Rows from block 5 of a small CTC image transcriber, named by matrix and row number. Rows with one number belong to one channel. Each number is 50 + 12 x the weight over its row's rms, rounded and kept within 0 to 99. All counts start at 0.
After each channel's rows are labels from the 100 images, of 14976, where the channel reaches its highest value: "top examples" is what is common among them. Only what is clearly more common there than usual is listed. The data: numbers of one to four digits printed on busy colour backdrops.
# convs0: first 3x3 conv (model.blocks.5.convs.0.weight, 384x192x3x3, each kernel summed), inputs 0-191
# convs1: second 3x3 conv (model.blocks.5.convs.1.weight, 384x384x3x3, transposed, each kernel summed), outputs 0-127

convs0.108:43 30 35 49 15 36 48 53 48 40 54 53 40 56 35 60 57 46 70 40 22 66 64 49 55 43 62 29 69 35 28 29 45 52 35 54 46 70 60 42 37 39 45 54 58 49 55 43 51 60 42 53 31 29 53 42 52 51 40 61 41 36 48 57 66 32 50 41 67 34 47 46 55 63 58 41 42 54 49 44 40 68 49 48 54 30 30 72 41 55 39 39 38 34 39 63 44 53 45 52 46 43 52 66 54 50 31 55 34 46 44 45 40 53 17 63 58 45 39 66 50 91 42 54 43 51 35 43 64 43 49 62 43 70 35 49 61 62 35 48 37 61 61 48 46 53 50 46 58 42 37 59 40 25 44 48 58 37 59 44 35 57 45 38 57 31 48 38 14 66 56 58 35 59 61 49 47 48 58 39 35 43 60 30 47 24 53 65 48 52 40 48
convs1.108:60 63 27 39 22 40 47 40 40 67 56 45 51 26 44 35 27 47 52 69 50 21 66 46 57 41 60 41 30 49 49 51 67 43 60 61 56 35 60 48 51 56 44 18 46 71 60 51 47 69 45 32 40 56 59 17 52 60 57 53 48 66 43 50 40 34 45 43 45 46 40 64 56 56 59 33 38 45 49 57 37 55 30 56 47 81 40 58 58 47 54 62 52 35 50 53 28 41 31 52 58 51 60 56 62 29 40 44 29 33 40 53 38 40 44 50 55 24 38 67 54 57 56 55 47 25 52 47
top examples: the digit 3; length: four; the digit 5

convs0.106:21 44 38 45 68 46 48 75 34 22 43 65 48 51 51 59 64 70 57 44 72 65 53 55 35 53 54 38 54 62 64 51 55 41 47 31 50 49 58 58 28 40 30 64 36 36 43 49 51 40 59 51 47 51 72 48 39 34 18 47 43 62 49 48 49 60 45 45 44 49 26 51 58 24 54 46 44 31 40 28 47 56 41 57 42 54 45 51 58 68 62 42 52 69 52 28 47 36 66 51 58 58 51 55 43 55 45 49 61 39 65 46 64 37 44 46 46 68 74 40 31 44 50 19 51 36 33 39 39 42 49 28 55 52 52 41 50 52 63 66 57 49 47 49 62 70 62 54 55 41 52 51 56 42 63 58 52 59 63 65 41 41 54 53 32 52 50 40 70 81 69 39 40 64 37 49 64 49 57 83 55 33 38 50 67 66 39 57 39 34 59 44
convs1.106:46 54 49 59 40 38 41 55 67 37 57 70 51 43 55 50 35 65 58 63 57 71 41 56 35 66 57 50 46 29 80 55 45 32 40 50 46 61 64 69 66 51 45 58 68 46 30 30 56 50 56 69 35 36 44 71 53 65 56 65 58 51 37 38 44 43 51 52 57 62 53 43 71 38 52 23 62 60 55 38 37 69 70 63 55 49 66 51 70 40 37 42 48 49 67 66 58 46 55 52 43 65 45 36 66 47 77 59 44 50 13 48 62 73 62 53 80 62 44 44 37 50 66 38 60 54 52 53
top examples: the digit 6; last digit: 6; first digit: 6

convs0.231:43 52 27 54 38 41 40 53 17 39 56 39 50 46 46 59 58 45 48 56 66 27 49 51 50 43 64 60 52 35 56 63 62 40 39 42 39 37 69 43 63 59 63 53 58 37 46 62 58 40 38 47 36 45 65 39 33 44 33 39 52 38 56 48 44 45 23 51 48 44 40 40 54 70 29 51 37 50 41 53 48 59 15 78 54 47 48 39 50 55 70 48 36 60 39 43 69 53 52 24 53 51 47 51 46 60 66 54 46 26 62 45 70 42 46 48 71 57 38 36 51 29 35 15 41 20 44 53 52 35 58 47 56 64 36 61 67 49 70 57 46 41 68 25 34 56 60 26 53 46 60 44 56 63 37 34 52 39 42 40 59 35 58 59 65 34 51 58 60 59 67 58 46 61 61 52 60 46 22 40 46 54 56 55 52 52 63 45 47 63 43 51
convs1.231:62 38 38 36 56 38 29 47 42 45 65 83 44 42 64 40 43 49 58 70 46 75 47 60 48 62 44 59 58 60 45 64 41 59 51 53 50 53 11 55 54 39 64 30 46 65 39 38 66 43 57 47 17 45 43 75 50 55 48 49 60 59 49 37 65 43 47 50 53 42 47 43 73 55 53 25 50 43 42 41 35 49 62 53 47 36 65 64 59 48 25 40 51 53 70 51 45 48 56 43 65 25 34 72 30 62 57 52 51 45 27 65 44 55 54 53 72 39 63 30 43 40 50 69 66 70 52 52
top examples: the digit 6; the digit 0; last digit: 6; red ink

convs0.253:39 49 41 55 55 46 62 56 43 54 41 77 54 75 70 66 33 50 58 63 42 41 48 48 33 54 46 36 42 53 33 62 54 61 48 36 52 31 37 52 35 48 52 42 31 37 47 56 39 32 66 38 62 55 65 62 48 26 22 49 56 44 64 57 69 52 32 47 36 60 65 59 52 54 58 57 44 54 45 24 34 50 35 52 56 65 58 60 47 52 77 48 37 49 38 29 66 50 76 59 69 67 51 55 53 46 36 65 55 42 65 44 66 42 61 59 51 40 62 08 49 29 31 16 46 40 53 67 53 47 49 30 46 56 55 69 57 47 50 50 78 76 49 56 45 49 35 39 49 50 46 45 43 56 46 66 54 52 62 51 59 69 61 49 47 61 48 23 51 49 38 57 36 51 38 42 52 38 42 66 47 43 43 54 45 55 58 50 55 51 46 31
convs1.253:53 61 69 58 33 48 55 63 37 49 43 61 49 35 70 23 31 43 60 47 47 86 36 51 58 69 49 50 76 49 45 62 50 47 36 67 40 40 63 50 51 43 39 57 63 52 39 41 50 42 53 65 38 38 34 67 44 53 40 53 51 43 32 41 56 53 47 54 70 47 49 61 74 61 61 37 49 32 38 66 69 46 50 43 51 52 52 44 45 54 32 48 40 48 74 66 46 52 50 47 44 50 60 37 51 58 68 50 43 55 41 28 49 55 51 52 49 48 69 28 45 53 54 50 66 67 45 57
top examples: the digit 6; last digit: 6

convs0.55:46 29 57 59 49 22 44 26 56 56 31 65 44 61 68 32 52 61 50 60 74 56 59 37 42 48 55 65 43 58 52 45 62 09 57 38 38 37 38 67 44 49 38 51 32 44 29 58 52 43 59 58 57 67 67 26 49 64 49 36 48 51 65 59 42 36 58 50 46 51 36 51 43 31 60 50 47 48 55 43 42 44 58 49 54 52 47 38 47 63 50 51 41 66 33 26 30 57 30 43 46 47 73 46 51 46 33 39 47 53 53 34 53 50 45 51 46 54 49 44 60 25 39 75 64 65 56 39 29 64 61 58 61 43 53 32 51 47 37 69 39 18 53 41 61 36 46 60 49 36 41 39 49 33 55 31 46 39 33 51 64 68 41 38 43 47 29 54 39 63 51 47 49 35 73 47 45 47 47 47 41 47 40 34 65 53 53 50 27 26 50 33
convs1.55:43 51 43 54 48 53 47 58 51 63 54 66 57 53 44 66 65 43 43 42 38 55 52 47 42 52 31 24 72 66 64 51 50 61 54 53 71 45 67 51 56 46 66 46 44 77 28 24 68 54 70 65 33 39 41 29 72 46 61 60 48 34 39 40 32 59 57 62 39 50 59 57 46 39 52 70 48 50 53 67 40 42 44 49 49 43 53 71 41 40 44 57 63 56 32 43 66 59 63 40 58 45 60 54 53 62 51 33 61 45 57 41 52 74 35 39 60 46 46 58 76 78 51 48 42 65 46 51
top examples: the digit 3; length: two; last digit: 3; first digit: 3

convs0.244:41 42 58 45 67 52 69 49 51 27 40 52 57 45 45 55 62 42 59 59 43 52 43 46 43 52 58 56 57 62 38 45 38 41 55 37 56 35 56 55 33 54 68 48 54 51 52 42 43 46 44 51 58 60 39 64 62 41 13 57 56 60 62 55 61 53 40 25 32 24 55 48 56 46 63 40 45 64 32 39 62 59 47 50 67 44 32 53 51 47 76 43 38 34 53 30 72 43 52 35 50 31 35 45 59 47 32 67 40 32 44 43 58 29 69 71 36 52 31 42 22 30 64 29 42 42 34 63 29 34 46 51 53 47 42 51 31 58 47 49 56 53 48 52 37 51 65 34 44 45 33 53 50 46 37 63 64 70 44 36 46 22 46 60 57 44 56 53 47 30 50 60 60 58 52 39 49 38 63 63 40 52 63 57 49 30 46 55 19 45 37 84
convs1.244:42 32 46 62 38 42 27 28 69 30 43 65 57 51 48 60 38 49 39 80 40 39 39 30 36 51 51 53 49 53 67 37 44 66 65 56 50 47 62 64 52 35 41 43 52 37 54 66 63 40 55 34 39 51 41 60 52 45 41 55 52 32 69 52 46 40 55 56 31 63 54 30 67 62 54 49 41 53 48 42 52 57 41 52 48 59 77 33 40 59 64 46 48 47 53 40 53 40 60 69 47 57 36 19 62 43 39 48 40 56 39 18 40 62 36 42 48 46 40 32 29 22 42 47 49 56 64 47
top examples: the digit 6; length: three; last digit: 6; last digit: 5

convs0.233:69 58 29 48 43 65 49 38 39 54 38 58 43 42 65 41 60 43 43 42 41 31 45 38 58 57 66 64 64 71 49 61 42 29 33 50 31 67 61 71 30 32 50 56 69 51 50 44 42 43 60 50 36 31 63 27 40 81 51 51 48 46 39 39 52 55 46 42 36 45 48 74 74 39 66 34 37 46 47 70 43 53 48 37 45 53 47 59 64 40 33 33 65 38 35 41 53 48 58 60 52 40 22 48 67 55 40 45 29 35 54 54 56 70 51 63 46 43 57 48 31 60 50 33 51 48 77 44 38 42 44 58 30 47 62 51 21 36 27 49 37 51 37 46 53 52 54 36 43 53 56 39 43 62 59 61 71 50 65 54 41 39 57 57 54 51 53 51 42 44 36 57 22 49 30 18 64 53 71 57 48 54 56 47 53 43 49 67 39 47 42 45
convs1.233:57 53 41 56 57 53 55 37 44 49 50 46 59 43 52 65 60 28 62 54 63 34 44 58 42 48 52 51 47 55 55 35 51 72 58 34 61 25 56 53 58 48 46 41 48 59 33 51 47 46 48 74 51 38 38 33 22 52 46 45 51 41 42 38 48 68 81 58 49 18 34 53 36 53 61 54 52 30 66 67 61 62 51 61 51 58 35 68 71 57 48 44 43 60 39 33 44 62 44 53 45 54 45 39 54 53 57 57 52 53 65 51 46 67 74 48 60 57 35 72 86 90 33 52 44 47 52 63
top examples: the digit 3; last digit: 3; first digit: 3

convs0.63:45 45 53 42 49 53 61 48 22 31 49 47 43 42 69 50 73 51 59 47 55 49 23 44 60 42 63 34 72 71 41 49 60 43 47 61 67 29 52 84 69 51 59 63 34 20 56 53 69 45 47 36 50 47 37 54 49 40 32 49 49 78 43 48 59 69 59 31 44 33 44 43 33 48 52 40 51 37 48 40 32 58 52 55 41 67 19 38 58 63 28 42 26 44 56 38 71 69 54 39 43 38 49 48 48 41 66 56 53 50 52 51 41 49 43 59 41 50 28 47 35 48 41 40 22 43 46 54 49 44 35 43 45 55 59 42 18 45 35 45 48 63 55 26 49 37 45 40 41 63 51 41 49 45 47 40 50 36 50 28 52 33 40 39 50 42 64 41 46 53 59 60 69 45 52 60 58 38 56 49 57 44 37 61 65 40 32 64 56 37 30 57
convs1.63:31 42 55 32 51 42 45 16 61 59 36 35 61 51 63 28 45 41 68 49 70 39 51 57 33 69 53 65 51 52 47 44 45 68 40 68 69 66 51 52 41 38 34 40 37 52 49 61 45 48 41 41 57 49 49 54 42 65 57 55 44 55 58 50 30 52 50 43 30 49 39 65 35 44 41 64 49 84 47 46 70 46 51 54 83 35 42 43 38 58 54 70 44 57 53 66 45 44 49 36 22 44 57 54 48 38 23 42 37 65 42 56 51 40 38 43 55 41 57 51 61 48 47 56 81 54 36 55
top examples: the digit 6; length: four; the digit 1

convs0.278:46 53 64 49 54 58 65 45 44 57 69 53 56 36 48 56 42 62 30 48 33 68 46 48 68 53 50 46 49 42 57 23 43 48 35 67 54 42 58 55 56 42 70 37 25 46 61 61 52 39 55 46 21 45 48 67 31 32 52 51 40 35 41 41 57 43 67 68 56 48 58 53 65 38 57 37 38 48 53 59 53 68 59 46 50 32 33 33 41 33 53 86 37 49 45 48 40 39 42 52 48 41 41 61 62 48 59 44 65 60 51 48 36 44 53 52 59 56 48 58 28 64 38 44 51 63 43 50 45 38 36 51 41 23 61 45 30 64 55 55 32 49 47 61 55 54 42 40 46 48 48 75 42 53 56 78 49 69 56 87 30 54 47 44 51 44 46 26 70 26 37 42 47 36 45 21 29 62 61 60 74 44 48 49 63 46 41 49 29 41 59 59
convs1.278:49 38 48 56 58 44 78 56 75 47 60 48 41 65 43 53 28 53 57 68 56 65 55 39 39 54 43 59 61 63 28 57 35 48 51 44 67 63 33 43 36 49 62 49 22 45 58 73 56 60 53 56 47 35 49 47 42 56 53 51 57 27 58 39 49 32 63 34 43 46 63 44 59 46 66 57 59 51 61 65 77 61 50 48 50 44 54 35 46 68 41 53 44 49 54 67 60 42 44 58 52 28 47 69 34 43 71 52 53 43 50 67 53 49 49 60 36 53 45 54 35 52 59 40 66 66 49 42
top examples: the digit 3; length: four

convs0.332:47 42 49 60 42 50 49 39 35 44 24 48 38 41 69 37 43 55 59 52 58 54 50 45 47 54 36 50 44 56 60 42 57 53 64 27 44 43 61 52 68 30 40 60 58 59 31 43 44 70 51 50 56 43 67 52 39 50 40 44 48 47 30 41 32 49 39 55 48 50 51 36 42 38 59 63 29 62 71 47 81 65 48 56 53 46 45 39 53 25 32 54 49 69 51 39 45 72 46 63 71 41 66 47 49 61 59 32 63 44 54 48 44 36 42 47 35 61 59 57 54 65 35 61 35 50 49 46 15 51 57 37 51 57 54 48 26 49 72 47 42 49 27 43 57 49 25 36 40 55 36 63 21 56 52 26 48 46 42 53 71 49 34 38 40 48 45 59 77 29 58 38 52 31 51 40 46 40 65 43 47 36 68 19 26 60 41 46 49 38 56 60
convs1.332:54 49 57 29 42 61 46 45 51 36 54 85 60 41 54 30 25 31 57 41 48 66 44 46 50 58 50 65 63 49 50 56 42 53 55 56 52 61 58 55 56 42 46 61 33 49 23 35 52 36 40 42 62 49 59 26 49 59 46 60 54 36 48 53 50 66 66 51 46 35 61 60 40 46 70 50 13 35 69 41 46 71 53 20 41 59 46 53 37 34 35 64 67 53 59 41 61 48 39 36 34 61 69 47 74 53 65 38 61 36 58 20 62 35 59 40 55 63 54 25 40 61 47 47 57 68 34 53
top examples: the digit 3; length: four; the digit 2